A small segmentation model, trained from scratch.
Model: 3.61M parameters, arch unet, norm batchnorm, activation gelu, widths [64, 64, 128, 256].
Training: muon at rate 0.038, 25700 steps.
Data: trained on rendered scenes of coloured solids on a plain floor, 195000 training examples, 67.5 epochs.
Rows from block 11, named by matrix and row number. Each number is 128 + 32 x the weight over its row's rms, rounded and kept within 0 to 255. All counts start at 0. Numbers have three digits each. After the name is the row's rms in percent of the matrix's.
# conv: 3x3 conv (model.decb.0.0.conv.weight, 128x256x3x3), inputs 168-179, a 3x3 kernel for each
conv.1 102:130130143089105196107123141169184130172084148124104083128158149098094076106103191081104102117107101075143106118107056166075173190144127140146121104136165131100113139135124087091081130090090074131108122072083099186133182176136159088116146165111152140163094033132086113114178045135113112141129170103151144123156123146081070147
conv.2 101:065143133124090122126199153077175150132110069121100185118169118107173103156171135118133159160038158090127122146135077144079097138128113165145081101114118109121128144145095181130038084139068126103156143095167142128121075158127168142097150140097086118137156092175057089133136074086176193245130129165210153083114139126115201164
conv.3 102:114074159043099097107119134039093129128128114110071116159092093086164152108108105186119229089173105128152178158102094052082100017167102153196173126095161110084081176103106115189157134151147112135118178052137132194109145158121141084102099149085060170117150149127165129141110110113164107074117100082158151101150107106082131102
conv.4 100:061188099191170102113095131139117214100166103117131183153042150137158160106140133063112117154087149126147119152132137122055051066088146081139178151106145153208140134121199060181144116054190168066168122154132114138155142123153074105130175100099146117104183122143168149159130126083134216101139146114046176160085149162183150128
conv.5 100:099110103130127169031051129133106191089059140171123156113107117123138072160087147078130177126100076141136093090100130105144154132081093099083123097114046134107107170096144147148111165114115112145142153035182047159201129116120101180137202178135084132125137105124135184198141129080140090075142161179128096111157153132122170186
conv.6 099:181183126154125126153109150106131164136137033130085089105124085175169102112072110141105143168182148140157170145153181129107148131125132101115138144159098143086128101095099144157097110137089145154079129115134182147063100193198180155172078096121115118220212089175133076081106135075113159163033084115121112136077148147107094160
conv.7 098:127123098051136095115139211123136138133096098125107103139132125112174162160120120165081119158136065094163107057133099163118068066139155207135132083118037137121130166148093157117197137244107133059079169169091180093129119101124133123110114162138211103173145163071133140117168136150085145181170117061110112116177037136080169094
conv.8 098:096155082189095132094151082126088134156151144159159125126204169102135116137123126129188166115128184112078186144157171146099149157165119085248122124138085182141163088144139083135072163100095085119100128108149134172118103104092114131131111138148143119172139126136135160066172136162178204126162112188087121178128182110122090161
conv.9 100:118109157118159139165165160206089081096044053058030137068075099091087170132126072086155029161163185133171045029026154078122134144100104129082119113147100151125187114139140135082106100164203095148078128181195164111203105133160134171204124119135125185122116164176112139110051162092165079105069141106137185160124111111083124147
conv.10 099:141121154128171204152099081100091088098139141101129122103057167155156107146094111165120157175030150149125188128116134149139130130130109117079147107113158087104150106089087098112089071162090114165122174084087071182149113111066095160053130154128149173143160158161082122120156102155232065064161178146098111171122127132125092139
conv.11 101:160105094118165141109044164148112124132138080074163154065142092165124205163174138065098113086150115157129153103128164195051128139149102143163149145126088129114054178139108080133136061099170145113177128080187179151208128099120148141175117103103130150141158186133175137107156155143052097108120097109109101163144147118116126144
conv.12 096:113142127081064079123047132115129070120105146032107148136111171092123101101085107078171120125117174155113158203158108237157132182138134116113126114229136124117098160114153140062185131125059105107106067148155130067089135194145232190104134170117045099116152129108126104111149099115129116204138146160089097153094188175085080095
conv.13 099:116106200132113078113110150119082108120062129076141100148177193102138129078174115118161137133122038113103071167085196109072104094109158116136067212105105161150150132097162121134101160182121141179161180168125094153109187111143162090116189168097119139165198098082146160108137119166142102132092215096160160083136103096194165133
conv.14 101:087147127109071139246089159136094124151139124106166145043132130125202140081173097081084125137125131093131174125097111156140172076086181068081085101126097085087101176144168146120161119158101243054099132106093089110156139064065134098115036124135134117140138130130078113208101086096190122135065156076146150112171071181108104102
conv.15 097:085077150117072159082123124117121114135125092114093067104111180223094101119117124161168046114071154102203093135128185107171214135105190130115114092117161161083122154120120109114114136124155147156112117180115167124113064128122166114129182050071139090166131128133106118086164125177117136150186166093089125123125140127090146125
conv.16 096:156183058176114153120108110180182106175108119124129091166143096118117120187136072141155148090130132140103147143109202125151108184169140169201094097144181160116142081140159119105139091086176101168170156119191196137104181158132145168086069124118078089135085119092070220170111116106088145118093127122131043147140056091133149137
conv.17 109:164144079146133128141150125105114090105079116157227143109115149084083127101117146124133168119134137120137137084158149099171159111101103086124117119151115123131119115100138161110136171188112125145121158182140136164134079130148131138127137140145118115113119130116152112122178139108069104098116109145119124102121164104134132115
conv.18 102:154105086114110098104121117115118071138127115097056143120119101070109121105151128121118097122081080168141107083145197075166133143166128151150161140161202140159197114105108111142125125182175129124132138101156096156149088092128111168148122112137131130123139129135129119094091107159162093100088096083116127143135135115144155146
conv.19 101:102155119132147133099062139137096163171186064100156130083136083167070130144145150175155093110063163108162158157104155178076112118107172096066116073179087163144182104150115046171144132115114105035134099107043122108046175181085102088117131124105183179095165146052181090127070145138112094092130151089153124164169093075140134081
conv.20 108:056143139143130080139190162136101062089147139086104069189174172144188123122116150120168160180143165116100140217103149031119138095089086173143134127129139124097080173151154213255123152139146097110126169146203046156116121125147124212145162160107078191121127139160079104124145173132135140114101113149148074050052121166080124124
conv.21 098:112117145065035102162193156103142134094104110126118144168220101102109146134156120111095076182046149170123112143051067123122098179162090112148071115097207083140174115116088118126087095137138077162147064163094166097157097087069153091118099098105099129070192140097119107161047119063107120149069157127162096158108138120147084130
conv.22 099:149178178103120123175141188205165117143100118123078107131082174097185154134108110149134113169124122160120094109160205157065131102193078212094172091149116094109107156157078129113130127099147158131108125063075066159207130145121113067083127171155120094124137146159110083139145083127167153133144077119171079108105121114114111158
conv.23 107:156079140147123206146100163111126162078188140119091126138109116129103102164088147095192147146120163124120101121111158072118094078099149135085161142109185146132131121172105055079191151086146121191230125119145094073130129081108129177106142080125189129160216096080164054115112129129109100086094135105120083151177094116130132091
conv.24 094:115115140119087126199131096135144155035130124159133101075127083095090152173137157132067135089128116138073122156209156084101125088109065186143139081129146135103110081155078168100100103137101123156099040139113180105157101088082110113126084210177150124154094144128232062153144124117106136089163137135128134095100118063126171113
conv.25 101:122140144174116088208145129076116147128101129153105130105157057148176142142106088074171112098117082044091122075151077135170137065163156071145148159110208147194107125117157157085147151178126113136141067094087131104141038110144141156167153131129116083141115158077102147124093129061133119175193138091101101091146076172112144115
conv.26 099:108106105163148151136161149144100206108124083137049085100102109073076061182094161138066153139141097112098148134070126107109116225088046126132194117123132127152128097057113124128085160139140154085143136119114168133075112117158123174162176068084101136118107118116087225171156122107109126155121176124129108159134089134070150088
conv.27 099:170137114066084147211139112127124036118117129170138174077143194063143113094149087111170064135123137156196101111154115145100121093109106101049077072148111048134181141158120138110156042101104096179127068085133067136094188159122180159066138071171089133095106227142182166120106123176174168119159178132113129178148119102107185136
conv.28 102:128130192101152093204156165104115133081160156116150061146127184099165110164137174142144163167066180053131118175178182106153158081093104105118100109116079098156083148096151141089154128114073089079076105161133188168115070113111108144142154182060128199130183134113201106204215113093146166102123098178141099087118091105118100146
conv.29 104:188084143111138100144115123077103117064139096079164079127112136139102173075154182086230055113080134100122151149166114144147111096112180110117113128127151114085138108097088114192109072083094219053196115115035205154151107096124157116108170109130154101123116162081138099143089083081149091138111049110056204030139108154178098146
conv.30 101:147095071091124121098153108168166143149109120182147162191135138101098173093117095087131092135109122114086136084055099067119058135103152156156135124073040069153104106153120050116071042112106156091115102156100141138083170048143170086126055090141105124190130153206191133095181158138043139124151069115164112120083122109080150156
conv.31 103:119135169142104117098170151159100107191193174150102126120179079092137164081223122168161130131145094161141102135099203089095123096113150107154138133132128157156170197146115203110162127084165107158143112120122124171142116102139115161046129199143161135115137183075226154150145165130113110104172173187124109107175124134136169198
conv.32 100:109088134105108116081132134162126145155077155111100128093151133181141174146139121140179124221101142093107096151110158156076180105078182113143193116110119131179133129135116144147079175167084128118172148115177143084103132202096137130124177116127107098103132170081135196141170181131102115157137147155111159105121124094121102138
conv.33 100:139143152118196132071110138213155125179162136129116094102115140188151165172143122127130218140119126089111110037024110062127173174090112138107083196108146102153108131147151129126143105116114220094094057132088081127109112118173062104076111111138129189177102099120104123109109173039112160108094059099160153144131066205139141060
conv.34 100:129134161090153061227155209132141084164124087173144176146084150149150117144168140126175089051163118104082149126098094110120107094203107133112150130148113073113128155136157147102130122077161107082081102127182106197114097154159062103140102124119201059149082153060180103118168129163113176114145084161124173151154085114102123133
conv.35 097:092082132101196186158180149178143128061124064156144196144118109156093097116110157095117157091135095105060163144140079108090115085152125157058106126135094064169175151126144117140062085090076117145090077115206145155103134085102089129138155149136078154187125167212164087093044199182141077127132113145133105126091044146111123160
conv.36 098:194117173170109096067129054118207094123143166052088081116171199136139118143132087155150110145120132152107132162111128106151171131157057183108117157110093129188144129138119169142103092141105156151057106082116081180145102173085190088105170117092164123083125127115130104162101115155080118091131170119190117165153162081141087130
conv.37 100:113128166000198106191129137133178132152159124046144128136116133126127099092087125092174088154052154116077107165126135149087136153216118102156099058056149133187119137096104089082082140106164118121075111028132105084192122137092188188163137130172179051135125145177136069170104202152093142128101099138110162117117139194139073136
conv.38 098:056101091154136165180104098066091186141096101137104107078099171140130105109121106171074149139101111148064106142198087131150045159137079151138148089187091117178138123096073045135216174146096160162163125113102103159168151136139166115130133096091165106114133139135040149134108048178096089082143177049147136077115084129172115184
conv.39 098:063127116135153150119107103156211134145145147120127110103127148104098108122190119138096120155069121146166161195141153079121165140097096047107210198089120198140084109108097090201102142128132105141112112068137235135135139095125081102142117070145065081053140107130137097074117168114254043139091202058083163120173114085164119164
conv.40 096:136120153144156102089089056084123114135108135137106118106131119183035111087185087108121110105151146142153087143086087102119138112106151097152119173107125168135167144134151159181136133241084174101080115111105084165116106123137129116140135124111149180063112084101189135180103147182099102125215115135143138102120141143091070101
conv.41 101:152183139194189184240181151130130147141118087183140223135103115124148156187182141093187119147127172111158130096147128078102091132162099135139177087113113094199170126078078081082130142215171152218148103125154084163188096159081119168118121139132088093192161179153152109126128163180092167091138156116109119129100194120140135190
conv.42 100:147108160119165141168146173147104096142144199100104169137126107066114154037140163132169142060253148146160100152144110121215144103087138131191076069147157084177141122217146155105147138082175139116156117151057195096089152135068168101122157098045112160175111123132084194164149125105138118125103062092093137118125106130150109150
conv.43 097:161151203103155139140129149228193163051075132164132103115124157184104116225145096102174126192126068111156141110122108219221112122078149140132177106179167130152119080099085137074116073185152133101117106146203219189157099075116105083083105140119140074134151195146124076113114136150167080124135151097106079069099111107119165130
conv.44 100:132138198114115119176158119106068115077123156122111155140103102098079093098109102103111160110096110102113097166140171167101064099047102143088069127102152057131087129194166192145149171105174165177104112099118074137138168101060106132145129095143153172114147077141140094131095156094119193138134122122148118118099134115104127193
conv.45 103:160183121163151157084112183134162074152130089102052079125127105133160088169186094105124105065061198095091160125139027102109110142141107114135113143163170115137140112118160098150119129130079058118132035136122152194137065176073113164111105073184046155165207061121036113136221158153183152183162096106124103191063181105131179127
conv.46 100:145026087074119109162082071134127088100115132082094045159111114099093132140075103102049090147080157119178105068137117029154127151076142042148157082102091122118103142120188218145136130152130089156187014115164121129118149215156102092178100091148151169099112139125118150150156145193099058131137122108105102136113148075125098106
conv.47 099:102161203144118184094200234100170178119131115094147186133141112130126152188128090178132134208097108158115095196086172143074209157175180145095090140114131182111178071123083105194181207128136179168110198175123133122084152110148198087145109167131160123158141126115144096232155149157132163166143115146165114094150108126102185149
conv.48 102:159107101103152117154145079124139142095144182138157063139098175113104082124137154093084144113147072128129101124118125107126071156056102129146095154122189067140147133089092230106155116181070082175173100130088199132080127151143142150141094077107156132162149145183157115156154114150150147105152044129117125115119150157132100160
conv.49 101:055124057115164113109173163129153076203129129067184113096076183063139207117108118076158158118116089123152063115090134114157181146123086077062119142117144172111165064182090115149105112147158123060088124102157094109075145122108131091136148144137159107129107129127183093172144114116146094103191126151161122146140145114090197098
conv.50 100:140124116114152161123074130136065134082096102153170100086158037140104123088121116130126161080183175105143167139117151103128181200107055134076149130172083073094150132070073075163154082126170118191137096152113147177112134053141185127064163150080150137095125072082148107141109095113118103130151095152117110102117168152101124130
conv.51 100:122136159123090126124090110155111144183134092231103110087101143198156139119112107080122161104151078139123153144102170111119114104118108108157095108081152140188081090094125180075111133104136131147069138168117145072200112157138212075181141138041107161121118199179094143125151157156162155136104094064144107161091204138078147125
conv.52 098:107127121090137083082097110183174130106125102047093142172119216111105146101105120145096111132120057090139108129137175101099152117084171160152162128184100189090192129126153118189133189187137139102078187135176166096176140140109152104102137204121120193139103154081135127159149148106124123122131059187133171062185122120121163114
conv.53 094:164172135112115126112099166163129092197212148118140141142083131171181177198199148090161170133144148146123132054148197097225179188177175143079089122171120077106148148117103090123111052109132177147083149195169145094152108187196076171166096157140151161110144132161146141139176150133167130107118125127169173180166255196125199149
conv.54 099:107118163055101125132135175094125102172197142158188142054163174169167087133148099150132086137133120141149084087154175092152062167087137093098170135122116117173083138136155092061155087109124112134116173165153104130110174109071114131085092092113142116099138096150135127219096063130105117190129095050178109213108184186140146119
conv.55 099:135115072148080112165255144133119088153155124137089055136162144111097144132181157123149166140101157106083075120140130198060164062108154134073101153121115168074073095079188092141085206134118143115114146201131098152144183140128189094085055102117127151136150127101127122086162128087134150147108160144167115168118090070120175136
conv.56 097:144101115094085142199138112100041101115233140111133210134156099129145150139168108038114110052146140114160108189126111168109127073090068188069108186255102071097135089098206140143176181126090142133108105095216138140160105072091076077115075134135149091133161170122081112145048072148147100135198131106185085133085159091128107165
conv.57 098:146095151084204162127148079053170182199066081138150170092124072124159103142160158139112152064176132100136194132170173122095123116162206151070135152150109152089145145128102161148136117142164020159111124074085170132080167162125137146102159093173099126121099164164159160219093144163177169189203094142116127105130132135150167095
conv.58 098:182162149151063174055122145150121161151142124088132160055156093126094142082084173103070124110123189099158133139101088084093120100150112141153194114105101126075178077152172145155069128094091169127191122111136130129114142168171154153145093106154178149172227116099116175107183111075125115077142106119097195123174153153111092191
conv.59 100:157161095140080091131116071143085099034098172110094106113109072167095166141179102129164139109158153133196084120117108094115151203157169123071124095092121102077097155103142174189154142140082158105078071120127208166152155143144098131136142131155079111193134131143137099136217140122145184108118090119071161114124108115196122146
conv.60 099:131123072095133121122075210130070098101057053186131102158115151135175137084129155098141109097182119122135155142146091080156189116136177109094145159070071097195105150107108117130124101124211092129081095148136081165125099095167147071111141096089124119137143176137134149123090196187149133092115191068094101110135087128132058149
conv.61 096:180095124074056136118099110111106129178146064128170137097103160069142139137104120180118135188213132133089092105119119006121141104101102140108107141131055040118154113117068118113107187105109074108079169129141080116132164114119128070110123159144088176107084068155104151176111142118073120126129105137155116167111117122132073162
conv.62 100:099168179135118064073135073175201076080068189061167051168137206133099122112136141087155121184124127083160091160114170102160157147037090093122114056178187125112139143135162070119127143121173126125119171040139171143080081084139097077110211044157113167142149123098112178129099191065160042167137077142124135133117148115194098121
conv.63 099:070182115101146042147124138164085117116102197142116147140150210137061102106115143106126103114105106218106164193216134207114045146154062096083056105208155145133197122110048099135164144147074128109094137104110104118132149118160172137152127131152109140120080165137210113123083078137140143149146123100134091175101124123152098148
conv.64 098:148076102182152084144079156154099124087151138180164126077110186097130123116072083127076122101146182060169154133110096132047102057193102157130113087100119185094129197143165191153121155124120127131104121124090104125117104125067103090134123161136193145122137160141190156180108142166174107163047121079143106148154121158203099144
conv.65 103:179119168092137171111128112150183145143184128128042068217137176111115091115102133132124101116214071075067149157167097199110093143081104121122121077167137156102131153077172119134208211185110111138057145166182131114100149150136086125129135073182157163133116127125195082084093093165124202189088098080112083123161126173090184168
conv.66 098:220087163098087115134125143129081131115063090092132103102142190151150093115173123074155135171101151159112144148098072089116162140157116161091120182138089097121039114103096140091131150147167145143099124122069057084153234131150117125103173119054175111174078117108132132071099097187097181146181229081114104137161129141087165152
conv.67 102:138143098116074078096155175150142090067121113122123127144124116216208102156072194107129052174049116158190043104100087128142057125100080062111176131147156123166096102137102125133138099098141147197101089055119128159192074114105150150124169095123181104108111152190095183182123058159176184142132133244142117093170139134151096081
conv.68 096:119084166180090084132112158169144182143213107114079150142106096111158152144116125139110051129130192155089092180112125197119093123116159122072148167143161092137095052078197131168081060156119151125206107089168086126115157148135142138081106145107162077164114107105196111095214154089166115075110035115115106115160117065123125095
conv.69 098:112142169171156201138118142090072124096180118116072118101108144147073163117158123113142168086135118112121098137142151067119147116198084139153121136151116087193150105127107135126088227086115163078098111104168202146079125126079089155118114171133122129093152015193142145152186116214119111194152186132085120097137112104154178174
conv.70 101:089087060139078120068121137084171074095095182080152154119129127171068035134200188192136127180056094094131140135020169108117133099111076088093060144117151074143038142155106097168142137071169143127087217065137124134158127103181134060112167115151122107153159145209120100134159184086099165130100138142141123146177108129170149160
conv.71 099:116137149094087102127067128187133154160105154111105147160127150087148142100117090106138067130146095129128062160148131108084164127078059104143124128245155055146138125124098119086123067073168111111068141233145171096131134151145185140122134161159127110124133138107084115099112090094145129065066136183118094076116078015140119159
conv.72 102:137175147193188150143165148160167156114111201127157098095219140070188120148134133046114122081156116170118129118146139199097133158189190092133145181122187160152150176115241186192169126120168162127110160084178088135100096144123175140170093096197114090144203113118073123086036099106069130074105157105116120092132151177102049125
conv.73 100:131178089080190155173119104113164101116117119120149171119089115114088164198203145133116141075109205094124075151057152140121112171127105187093059164097117109064120075167130097116129160162132134147133117169132144154097133112114124044184177198078086177125116157141105199088100123110123135101100102113203107121087113127188170119
conv.74 096:079112134118066088161129163161139164109156119127122090046180122099092128131115163140146195104108152123173198105162142073132152106121139119121182071151149110101144155138128113118097078154154085158133179174078139074129141176135152155149144157134153187149117115059125114120115114205198088112107178027072132066121103131139121075
conv.75 099:126190110128092112095123062120067139106079090131199079129125097100203164142121111076158171178158149056100086128123132106099071130127149139122153144108090141155148139195094120141104138080156174153157109137137062110135156125143077156112126136121140122151106143127216090186170152227147133098117128071133162079109064148147112120
conv.76 097:110058115135124121114106198168169169080127088115193190075156070128162144173136130094095091092150130063121135107173081123171107147189179076133053086126123106144134189151109122147172083135166074105166114091162128104139177163166111117118189195083142130122142109176166146130088138132149138142140126111136119099044109165176133153
conv.77 098:101094103027169142138119108155136094179100160136086130097075144153094184131111167116089113132191122094114094160156146140145187164059074177149092096196192079136146171141146152169089255123158098080112094133124115179112172066130125110110150148081077120123076127101133108101121095154127163132110142119103166075100074104174175169
conv.78 100:111086134078095105118089111095097114094125089158133147055170159109144179146149046142152155111077142139121088052133152087084101117060146103095150179170209075105167092122103117132135119147066112107134121136127133093184185137125144117110110135094141111125122088118128082092157136143112141104091104062137163121129122115099154120
conv.79 098:186097139107109129087116116112084061176120075189117114127149175167112091150172158095156127168138146104125120126164115177147124136135152167143132139190187135021138119089049142140163134138147113106159140081077146136158158134093167123178102150186103103091104093179125099117190150102106193104123130122204144096118153133132094163
conv.80 098:120102121066139138173124151181144081083064034133135147194148146179160107079108132093156146105145125158057163167195138111070148081186136153109070096050143084121165138032154079136100154077155119140109113080155083101099181124135114229111141123156085130158106119099119102095155122205154127101103151121148019147163233117109149169
conv.81 100:138122065072066117103115136125190080044133181074135139137145107170144122133151163142161118125092127124179129106179123112088140194066093126081108141173126117067066094111087100145158120102057106131127086112050224073188079135160089089071110175081129099114121161179121091134054157106075152128135119136104128176128101206131155085
conv.82 101:147166255158152149106108099142147142121158121103090093171152142161157073123122165101096169128086125120116141087173093129130108157152096092082158126181147080140190144173091142094112149138145100148109095132230127209122183136114056074177091150128107090105040104109176103102116107122135129088110177158119134141085079102105147140
conv.83 106:195132118144162173152166143073121087088143138140198136097197159140099054172151113087160164045082141150162090040089090119102146095120062185140078205105148195095115161178174201180096069121110214141157118124127174120140173157102079082119070103083087082151103196151150151167188100142057142113116129120111144075132116153065162081
conv.84 105:155128144198124096160158094089112208152144143093166199156146151155110122109185105180087096078129112120102136100172096149149132100104135118183187089136146155140139132150121154058146075131108092050081103121134124120109123104052083065194158088137146108107051152062080150131181158187175122121137181164113129132070122114060113127
conv.85 100:194231116111142143182129138037161135176087095151142137178090135145231091000125177146202176148149082086194104151113126144126117157099084110127128127092157207113148072102139144059111088096134079122073174108106161119138098137121130127160152077109126141186153167193091138100100157176131052192138120074121121123136147134147090136
conv.86 100:124127138136128088133180194152111135125160103169115169101131084153104089132099189066147159151135095123113136095170122201110120124116130087098068055087164112165153194155141088128137112175087082172098111143091153123108152171158165176162136144138144137163161134111122103082116112135123195156114141173120125131142118141114102130
conv.87 098:182166136121137135216148199147183139207177167121114074117143166064050094146152139145156217120119101113142098078119134082052092093096110146166137134090068097111112130161054167172144176202176139074088088088120103117162143183156179123125196119110126091104140120116120128165128155125124065117142149098126125182083116082125157149
conv.88 099:103134120064125157087124085169116104161160090107114127152092112103141107138121128171068080146117140109087099121117122130119128129111092125172144182165144152081149176200172145113139176098229138103083054164089123101141142124156141171089100143136097139168088127088156142133190206116121124189092151123108130093155060123143110162
conv.89 099:120131091146181122117051177057131136129071118153182120122085143132202166088133059123069108145122107136120131170148125169085153127100127169137142111141170112122130111150086172084130119160127068149085154107128131082175136104156121086140096101095139085078065083107168106083163101172157148159138099098124087130164088050082147091
conv.90 099:100152153057081103156159105118099159195103098076132124136161103124190158095062211116131144131095117098124120115131100124052181088121107089112182161094120167035161179101168087165140068078144141124081103158117184067099104112089160106161124086156148143141202106038203178110135140080159122084131142176126143098103123161158075091
conv.91 100:150173097098161059131159120102185049137063103156104065155100139128140091168157090124170145105143167154154131054064114145116135110128120145195085123065110113051120157078113081145132180116116101167141098149071052094154073046128048123155106069135093176174064097120079138169090147070071204147112077128122104108134087111099149145
conv.92 103:078129100089088102082153123124099139085111162140143114106132135101128159157200117111114130196117163151081161105152131097162142166091122077105094189141182167078117160133095161084170144125175123149119060078170117083183077164130168126125187137135097078143088060144162097085124086056141181137080121143104113154123126136115139144
conv.93 099:105096098082085146050069192119124049095182115093172185094076156169074036175101086161117049124158043105121211081073078084090147151101077116068079107131212198173158097123067154101127086095162157069210243127121061165078096152142087100141151176140108169145126149089164081154141145114052130139133228171107076112137137094100183152
conv.94 102:080156187171171111069029138159112109121182217145103135154167156130198182097149104098176122157167181121124196190102100155127165190098174110150064139127126094127210137113117148159143129132112225154105124120118115075073116081111133080209158105120103152161108154088148096164162147124114130124140129105091163126097144135141137124
conv.95 098:126092161132137094071183090134141113128171114138094136162135132088122104075079095132161127120162192087106081147098045121072068140169131093106140138222093092045162094159068109087117137100097131128161123055101079108154163070135133128071103141181147112134118116123095081107126060183125141158078120149142092117116142183088147103
conv.96 100:132178094110062166097114122166047065111105097176118191140105069133101104055142119147128101111143162079117093128081084115160131143060081088109134086161125131144122057158098129161204149060184188137155165164093057138128120102107087051129148183092113136166107140084168114142154115116128129094101091048086109156189163096098147098
conv.97 100:103149132173074109056097114118197182148138170156131112103137079115112100156105134183154206108126097134107153193111103178111068130107121156140116191178042108091073094105198157118133074175120193110103169102107133149121149133143162189143106156102139109127112145163134170119172127138081122163120040179129151170153198150095156111
conv.98 098:047099109157186110127103130105120117122132120154142155150131160113124088090162171188142099097129130141202173161103125104072046135168118167113127092113102191219124146116170037196124084118153063129076168113119110141088178153124147174093090065107100157092181194160162039146055134088111184132094118194140129130107148195111096086
conv.99 097:121164124105060125103076110091079155153156197131150111093145204103124159072082164137136143154140160115076073110111069131139153140193156189076112103171133159147070165143125167124134145109136116201095141072086153126117106105132142157097177204146171128125145166101157188100132093144126102083137115151114127109092122134246117096
conv.100 097:141141094150136101110133111127059161092083148161146117182192063143150197171145155175119178046185123179158122142126120144081177120167199112105138156130107172131206144128174224169117148169154112062184123124043125113199077136132122117194102232158148130150127086122128167114201105073161150121147079128049150199117127109131166176
conv.101 101:146133080142151071114113106124177134140106137058114100112103136091175097159125146107036092216104132184056136105160156056170148123130130104144159130158126111051135099119115108150113150138097060156096103133173121096120118116085093134120173115122212154103221110156095130140127131120124146227098061106154130115253113179139142178
conv.102 109:154049144115154172116106098136135109109085167118040118104084093107141119081186136114106132180124132120155137097116104133079168072053141235136111112056073141101120119207171016245070130166088113117109255107130104088112155089165127118179154149135138175134113132128057138088095160170146127129127131121089096149106088106144143133
conv.103 103:053114092121115130103180084148142216051126138166093125122145121099115108201034163167107176133138107166107114145140166180181042159172089087117175160045166176138133163072132090090077111154126113090154134091113108153073130174190072105097100155215155160110144098121121130114092087138107103085202148083175105129099132105209094165
conv.104 099:078130160066178133090086140119089113112139145110081136123149153126177170226153176109155125138087077189158089131149069092068105133204201163184173117065103180206146122184129201161071171137119149149141101134111101099131125154089154156102045148143145151080111090064004219093156178192136059100190092141095132118108117143109129049
conv.105 098:089066162108095091161152118145111158124174170178116130177153132105153068137129083148149139148117145103051163164159071167085100115142060085140085103138135122116121016132130078097143098108088121180078155162121154118189154147174124109121142075111025163219147136139121130160146159209081108139060108095075199076111120140151121140
conv.106 101:138091165058121081129106113100120112108096164079114138093181118197093174098086042091095100163116130114117136162212121138108036081108098075114076091122157127112134095091106119142097105223134105097088107158083159103149114144129160170090117094199143141112193194094082137176166083129184110124139103121158122131177125069129160112
conv.107 104:096087051150153125200128126151083113148157135084139096074092103080029105166103181183117109134103172081113043197202102140131113174120120127090053116097127136108123068090144092168063150087057114127096087122072095114102108185125161100165196125117124106119110122143112176165101084126172192145187154200166111170145118125122138093
conv.108 098:218116147113119155134161156111106095154155135172154117129164109156129184146135183189140171103156170108078142089232117125166087110111174095205163097125162139136101159068097146120163133128081095114148150152139084081097132176154142146119097240157098090132131138110120154100151157091101119170117096107063113157087144125124119090
conv.109 101:106122095122122089093063083120090072166129109090072118125102064162173106066140135122085155146071154160111166101135104071151221139139156117193111102130157104107111210183179175129060167107098124218094117091197164127178149160198093175164125127191117111088099119122086129180116152103184170126150171158110108133103125158074139148
conv.110 104:118121103132098122109143087069112121196077094183164132169113188154174121129156151111163127155164132155195138169058147053170163096108096148132101126056150164093136149179178184140122133136133137172180135100211193146196136128076114095097094121137079163108061177077102136082116138139119127168139173189086177182110125140163152027
conv.111 113:158201157130146168155149099100152140113169109116173173166180114142175082172113142115056074122132157113111160151109127189163113125184174160078078151139146079103113169134147207197140186111119106088142135214085137136144122156118081146102118194106057132107151115153096114130160113152151189160176166091056099155050146194072138140
conv.112 100:150101168117174089081178126131154206111164068053105163147076180122158103126117099119153115142058093088101101138090145112143084070088127087196171151161076092123135179150159187094219094112087068115126126075144156101109099102175084129141128081150130175175100142211158092173167085071117098094040091190113130123132097196133117112
conv.113 098:147188165201120113065105086145130150086123170129154170166131102130116090123089115130091112116138103114107124150090100112093121170120079129128130138086181145068125098189167134210075146102126150116185131067123064107067111138137181125225168215049125136141157076138110158113149148141114132077095136104087083103102100170164136137
conv.114 100:104090125103144161140124092104120086037129161166148083151109102117144138173097109146050101132157161123146068112120124160074170087159126151093105089089204145114104072081121124154124135161062145089146130124090136134095160080089075102145108135149202126116216086164068115105117135127155062129082125092133042120114148101161043203
conv.115 098:124119161144112096132135111165233178116100202170091117085095127090127120060114125103100166119085156142115095104115077000089032071078047115182119095079176138166159111082095076108072107057065132123104116141147175109143058081113106062070125118054124155130118102207069125121175190136123179080101155145107142132134103159119068211
conv.116 098:110121082128143187160090118137170057124114154134085103122177135132127172074140116130168175107137144112111147122135095108068140057129134203145110215155181125116125163165171169162129194079091076197119123147073149151095099076111093091112136148150083149043124078135127140118093115160127119137116157111125136142149132109091161113
conv.117 100:146044229232206072172154152133085046000128114123128096122099126125144126109109138152056115158099119091189139063132133126083086116163094162095159104131117138121106048192093136139109187110145148134095070117133222151112131159161144142093130140117170081112078110103100047165118151172082084122123032171045194137163082122131168119
conv.118 099:087167109111123107090135091117133139112105098154141157140129105067116072134179112136143122123064164124195075096114119167217158161079175096125151160129165174151076147088136141078103089145145157088138107151115108128090102115129127079141114129153134116117089103146133105126178182103095127150176079146046168143142102138158114103
conv.119 102:138137117144104199180100106112110123166066159156166187181079110130111219182081166082095080102117077160127143119058180149167222176102149118085067220152095100163131117143081146084155144115125142113149125154047112145094108110093156098137116097138136097168100174070079120137110154144139136089126123137188103083073115086095129117
conv.120 102:178144104093031124159135133104108121166075114176150109139174086151129096076109114106210139140130120118180113163115133138099104136025097111104120134123130088095067159103050116119154070089125146146126119145134102115087150114065098090121104133142107133108123141150113089123148134116166108135143120085170084114123101112174148164
conv.121 101:117054108122118102117107137163085215085140157089083140118075157095140097118121084149155081130045119130155180146145083188101036094130106128202196141114130133186097102100106074062051111127108093113115185153102170169128153150084101177046135137144125117133211180062117132155191111120147133111158154072155119119110183118153152120
conv.122 093:119162148136158226084080104215120097109124134143183131153150116136182150142138139199141067133173124129125157132155191210128143137086185130083121081129134087165164130095048147107049122110151129107122189158110145095140092157174090119112131131132107141141115128154069091122130146126140169085165153104094116103192127123173143077